Rows from block 12 of a small multi-label image tagger, named by matrix and row number. Rows with one number belong to one neuron. Each number is 128 + 32 x the weight over its row's rms, rounded and kept within 0 to 255. All counts start at 0. Numbers have three digits each.
After each neuron's rows are labels from the 100 images, of 14976, where the neuron reaches its highest value: "lies over" is the class under the peak; "patch colour" is the nearest of a few named colours to the mean colour under the peak. Only what is clearly more common there than usual is listed. The data: cartoon faces. In brackets: how many of the 100, against the usual share in percent.
# fc1: MLP up (model.blocks.12.mlp.fc1.weight, 1536x256), inputs 128-255
# fc2: MLP down (model.blocks.12.mlp.fc2.weight, 256x1536, transposed), outputs 128-255

fc1.512:174132209086107181177113153190159136110135075111158112131119135081090123148105107125146143121063142122161118114142123164095155125120154127125113128171093166112116116070072125127117109099172069077111137097162112160105020140155082103139084165135138097135077119166164096142158120214109105130121152110143141067154170104127126163150191192110136127121164190157145124172126153142121141104129
fc2.512:165129140120138050063175100117131143093152139077092123123100096148134172124168148187140165118127066111069098117128144105215135135118125139067121154115119132140115156158197147144142089133141140087150156170150132157152168090122183145133189120103116104109146135138170169115096124126128157133111126147124164152112184092129165151122074094134108164174102119100133136092143081094153109139215
lies over: hair (71 vs 10)
patch colour: brown (43 vs 21.1)

fc1.682:136155102116142065134103129169107139153153171123118138020139091111139110104140140139121157105083122143155085172093103084142114147126139136115126149133175095197091142089138164176091048145131140098167168169133145089115138123118057094079150197146164137210156181144148140148060127111167143136133095163136129101170164136169086076172160157181138092118147112062146156112128047103112121179093
fc2.682:097122088165144098136069117120128070152085187088143111112149087121205157105144167118104097119133144073175141115136125154130109153145098144075131138149082169169110127114116155124102159129129213127199117128050095150136158135102126065100162145107068119124174117163089158185114128099141158118172126133082113172121085154091132102144112092139136133121090071105140115106105105130176128229111
lies over: hat (70 vs 2.6)
patch colour: grey (79 vs 47.6)

fc1.425:168155135080162107147105098090119138148125115096099100082080133104110074107156090149148141083048112160140149089119160106140102151152212114089135102159104216130111111145108154119113137126086113089102165130145126110191094090122092123097132146128165099138195117167051122122107176138132024149143164150095122117125104152111109179156152133204157110182124177122124113085100130149156164098143
fc2.425:111157119120086111109128122096123146106111105089168104156106072113065126163184128153109177115124084119099121118183149187153165185137157103147123129197161113083151134104173127140144086120100106145040133148188164079130118113113141117138175138057137070165117183121205131147111132126110174084096141148196102092123164146094113128133118154159111163124085190189175090130168115103143151150179
lies over: hair (30 vs 10)
patch colour: grey (83 vs 47.6)

fc1.523:092169119186153069102191124109132184078165123130128044099192153152168154087137116106117178103122167097145109097100064127141129136112096165125108141088066121112147132102103174132103096152182169078137129103133105093145113119095095110159182130127138106149072091179093168158063123159151143109081113144141111152129163064154137081094155160149119156117161171148126165198160123090148185123180
fc2.523:134078156111187184132075143128136169115098151137135117147157141092108121179172140150081151116129174115169088054115112138123115118089139181099115200120112110184163105078154155139121183129191099125182065109098120172112121085129153162098125168128139158115120175125140107164110130141139100093154126130130175103107078150194078100125156079120100129099145088071149141081138172148165119138204
lies over: skin (50 vs 15.6)
patch colour: pink (37 vs 11.4)

fc1.715:161171133169134064157191145172129117140148178122198129056101164099112082158152159150112132116065113082134149176094143126136161158127097121135141125116137060140062133107150124160144087103100116110188133185157105072140155113144098159094123132169146153202170167114119122093099099103108146120178146110091094151123158098114169155090147173132153117165149144098148137123138070068108088164128
fc2.715:084127100149130123112068079114124116156115133079098098136138083075161176072154132135116185134125122114163074066140115192119060147105144117097102103165114180142140101151159134094109151126151136130131127152112136153111072150086124073083200164100077133101169134165139140177121135138138167129144130158074140130165104141155122114151124100193073103118113110135129112088160141144182138105088
lies over: hat (40 vs 2.6); hair (40 vs 10)
patch colour: grey (77 vs 47.6)

fc1.308:143156184108123088164090086116106114146145110133136169147127106119090155125153125150053133163108115157165098099179155131106160150121112082078136112103028163135095120096133156160120198127095089100117101127096020123168144172161165158111173149118147157114121126161168115091172143131122061124184063069117134123089196143114126157104158095071153124153092130114109099112144125152098133158212
fc2.308:157088106126149077167107192098133120153119124183133079113120154160171131133146160137103155165130105103164169137102093195114116132095137172107215100102090154114072126094170117168155090127152191135149141119106131166132160123070137154114134183104098097121131152158124176168096128139131191121194136107123072169140112086079166068139132132160107152158138122140172095091088141113136122157129
lies over: hair (60 vs 10); skin (39 vs 15.6)
patch colour: grey (81 vs 47.6)

fc1.139:162136145117131078184108121133103101124165195102147135080153142084114112157176081162128153136120122103126155130114131122131118179128093101106130131167120103129081120105104161200128077091042117126148153164070107087146127176147075185104158104167128068211171163137108101068163127133119096121147125114152125088127183122086103119131152152114155061143126129080134087146115105079095093080136
fc2.139:071139133161176179153101090185119095120131114096133129144170131070168179100159167086131153101130149102124080080137148120155092113158092133146045117156150095193171160143145135117111188120168115127141139135206125160084083138131148078097130125072093168135113081089136103164061139173128157121101124141041132112192129116103096144121070115143112129080154095148133213132168098174176129178090
lies over: skin (69 vs 15.6)
patch colour: grey (87 vs 47.6)

fc1.226:123189152129132072179146098116097087159148162128115124099161145137138141124173148149077159149137144133141127107137095128096134182121104084095115118115038089124109099114098164171147170114082125107167089143089059110162130187121122135109202154112120120121119131131094106077165156143159072119199078076118103137100178104112163162100196165102198113175129143122114113137109141097109082114200
fc2.226:135102147154158115141080180067131141096141153131105096144135130093174148100147168094112175124124100078190125099124107188077083129112151190080160105127092162119092106141145132120119113130160196122130103139138113147123088097044124086085142215111111153097181102147115132229051141170138189082147115164072108178190147115125153078145109137133094152115120131147157125085129133141173145143118
lies over: hair (47 vs 10); skin (39 vs 15.6)
patch colour: grey (80 vs 47.6)

fc1.591:129140157015119124171120141165138095063085091098149121112199087079117183140140184173095185102060140110164124079138114143113149132104178137108146160136146134107159087071116134175144118183108101150118173156136115160125121125142074087118190154039162127118087145154153113085131078173136098124136128144145127108181151100152117202117128164125201134191145137156106171180093106151159178131144
fc2.591:100099164105113083119069116110133091157127135128071188092054112096108174116051129128114116122135150196139170121168136146192143123106190200095135130107129097121132195131091130102121210126112092131162185151199151061070131108157102098118110131148011117094133129170135100129081132173122171113162120114198117156116142190116153152137104161105161066169105100104120151145159176115117128113112
lies over: hair (59 vs 10); hat (25 vs 2.6)
patch colour: grey (74 vs 47.6)

fc1.743:104142118142070123128140100133145147131124180133122108125170130137176132119116175146053127203133164162110121052125143141175130144161114151105058140148084084148090129135093168118131161124125143091200140135150091110206134197168170138109126124070122134085103128226110093088094136118139121137114108095124128163255143126103140081101130141129176136081125132141078087101125154120109145155144
fc2.743:175111120155165148131177162132134164125099124177197141154082139107103113129128168133058120073140149135103069083146177119142079114100077132132143127070164118105122015119176090129104160131111154119083074116144123078119138094158125092157156117135146169095162139054185162172120128133095191127173144127148100139022054181104131144108142084116104129101099112113136139104153112115112140133210
lies over: skin (85 vs 15.6)
patch colour: grey (73 vs 47.6)

fc1.404:113143107090128118101065137097129122161148107127110130102113068139116180101132083152074158186173163169108103090127144096160094045093129094068120145145154185123162143154147116162138132164092171105057164163130100123138078164149138127105123096082151145091087156161132142156138183127093039160143093162170142102094168175145108080158127106085102153105095131145095124075084134079081139161182
fc2.404:088137140139107143139147100147127121173138163148098077175172130097149100119164154124139128114130099085099086123116075184104112186122083143199106100163132077135103054149187158095105120125159105156191114115118157183159128122102084100104162136169103128114171129126132150102147134177141220097146131127099109143182110104102128130128153121149156083186114108102116136091150076117154100143077
lies over: skin (84 vs 15.6)
patch colour: grey (73 vs 47.6)

fc1.640:133203160151142073170202113109126134102148181099175087045138170106118117183192156191105162099095133082135151136172103109134192171120106146147088162088084072151084093130128131156167082123101108117149140152116123115123155148110134177116132100174165115166117182079120117105129127147135134076133126139111109148095197124126148139093165163138154106175145160068169167121114131101139094096172
fc2.640:061128126122143128113098073118118129151120122099056128126180128070159189080156136132151194096133082129145065081130102181111066136179164146101137100166134131124145136156162130110146152130141144127123153160129128164130074137020130093117174200106076116104148067187113127167094127085140173092133129128120130122168111152176112111151108128191097111121127100146132116082126114169166131107079
lies over: hat (48 vs 2.6); hair (32 vs 10)
patch colour: grey (82 vs 47.6)

fc1.217:171162123116081088123086135124109138162132123088205123074131123157108157117192095106051191142148166162132122092089117158122113154133139096102166080117077123115159060083108147200126130084126086123106107168124069105151106165160051116091176140115129128150131190199099115140156141132161068195191133087105124133127123122115161158117164179073153124133115155144113064149122136104138098175155
fc2.217:128127067098165113135069129062120148102086154149142111139078078098123136126111157109115177153134098099171152124102164143065130167092068165099177177103057124094078139108146143143134100136162139136138133120103102122138148054112100157082125138190095156144173120112158115143096130202106138146118122147116142210160138106125102096153125085167093141153086137110190147148114133154155161134110
lies over: hat (37 vs 2.6); hair (31 vs 10)
patch colour: grey (73 vs 47.6)

fc1.50:145200172129150132148181137172083134078142075093129127112193112110154117133146117148096133116091110044117100144097160132137133115123108127149101140179155167152130145102112125118031124135109103110124181079106101104202088142168061081154186095107205137165131141145066176081138121132133053170160096180105131075141143115105078160121140159146102088178103115080063092115150088097110174108126
fc2.50:125193103101129170091184168103131094138121151142086114150102085204139084139101150045163082145124064136139128169098168101164138114143143074054183130133165136158112171185082143107130113107110170080121098125131155115144114120140154109149130140145194129104116088185065160078119131116148127140148122098150119114152137110137104082121120131087168141133103131098124124155118125086125150201140
lies over: skin (93 vs 15.6)
patch colour: grey (78 vs 47.6)

fc1.642:110142136050177068159110154149105128106113151137160139075179152058080170144125155164105197100119138101154138117129144149173135122109151118101151157128183088150150100080074110197174086150146121145146141197129133160127146121183156130128209154069096098103069208159159139116105103118100136070141168134168105129137140106152168163109124153124178124099094153147099107132111146115157128127162
fc2.642:141150095078138111081161123132131174167068096208091168097120160130100108112081092117135092135138097204122126176156111073168137115150191104158127113084133081131169134161097144094157144119115096084135115116134125092112137157112102197152111099173104130134098084191107126084149133109129128138109126138148167140070111173139134122130204072141142092131112080108177162131093156160083143091100
lies over: hair (78 vs 10)
patch colour: grey (75 vs 47.6)

fc1.385:109167169136180096090158115109130109127155129126126084120193147091180125117201128157164163136169110085093102140144099111198108149136125118145120126167104127149160123190193136130145134166141106122152118162134134172132130099118149130189175160099127064123150148129090207134117099126129131108150127145144094100105151114162138173114098121149118104169134100127129114055168089073156069095123
fc2.385:131107109132077166171109128167123153129080135127118159115080140129090139104084093082041130135130140165177138100116166140047115123136161085101153131089168081110110125052064146132129127125114143077125142097111130059152105186127143135071082141146140169153112111155144044115155131113117125150152126089142152111156142164098121103122144112086151149105139180168139140190109135173105159116171
lies over: hair (49 vs 10)
patch colour: pink (32 vs 11.4)

fc1.625:096180148153164101100182144099095148108149130115074049084171126143148170103174167136145171091120178098163102105118057103108116159102107140117100164073071076102153108129100174122104117171143171115158073127138115093166105148091139122139198178148112076149093100111078118151111161107192060086129109089100141134105149072124167100111161171140148150158165139135146122149148134101150141068196
fc2.625:095078148149205124156070161106131165155138162128115104127143183096152148161185179131079188104130162071219111083103118151079085144126149186087130147130088090128159133085134159130108137129171147096152068119084139115112107081040135136102123199112117148131135129129103095223060130131144098093154124136117163133097099127159116101121133114142094095105181118115154168096122146165177128147174
lies over: hat (52 vs 2.6); hair (33 vs 10)
patch colour: grey (74 vs 47.6)

fc1.554:094153130170200083106204126113099151079148110129084047091160146139159149102170140113155139094104176097180115126117063114107102130122136173098102172082079106096145147123096162101093106139162182110155094123153129069138110134095115115164188181154122070160088099129063154159083121115152085077118097125126105128135134067113141105085150173129115170152176150160143135151168135097164185086175
fc2.554:126099141153213150131096171117132181128123160126123094119167196104127149175189150139085187100134165083184081091100109138090093149110137180104126176130111090152168128076141151142128136132175133106153055141091133146138117097055126167109136164114125122133111168152115122186065131106137094082148124139131155130089088116175094097122154086145109117120181122109153169091104134158175121135189
lies over: hat (46 vs 2.6); hair (25 vs 10)
patch colour: grey (73 vs 47.6)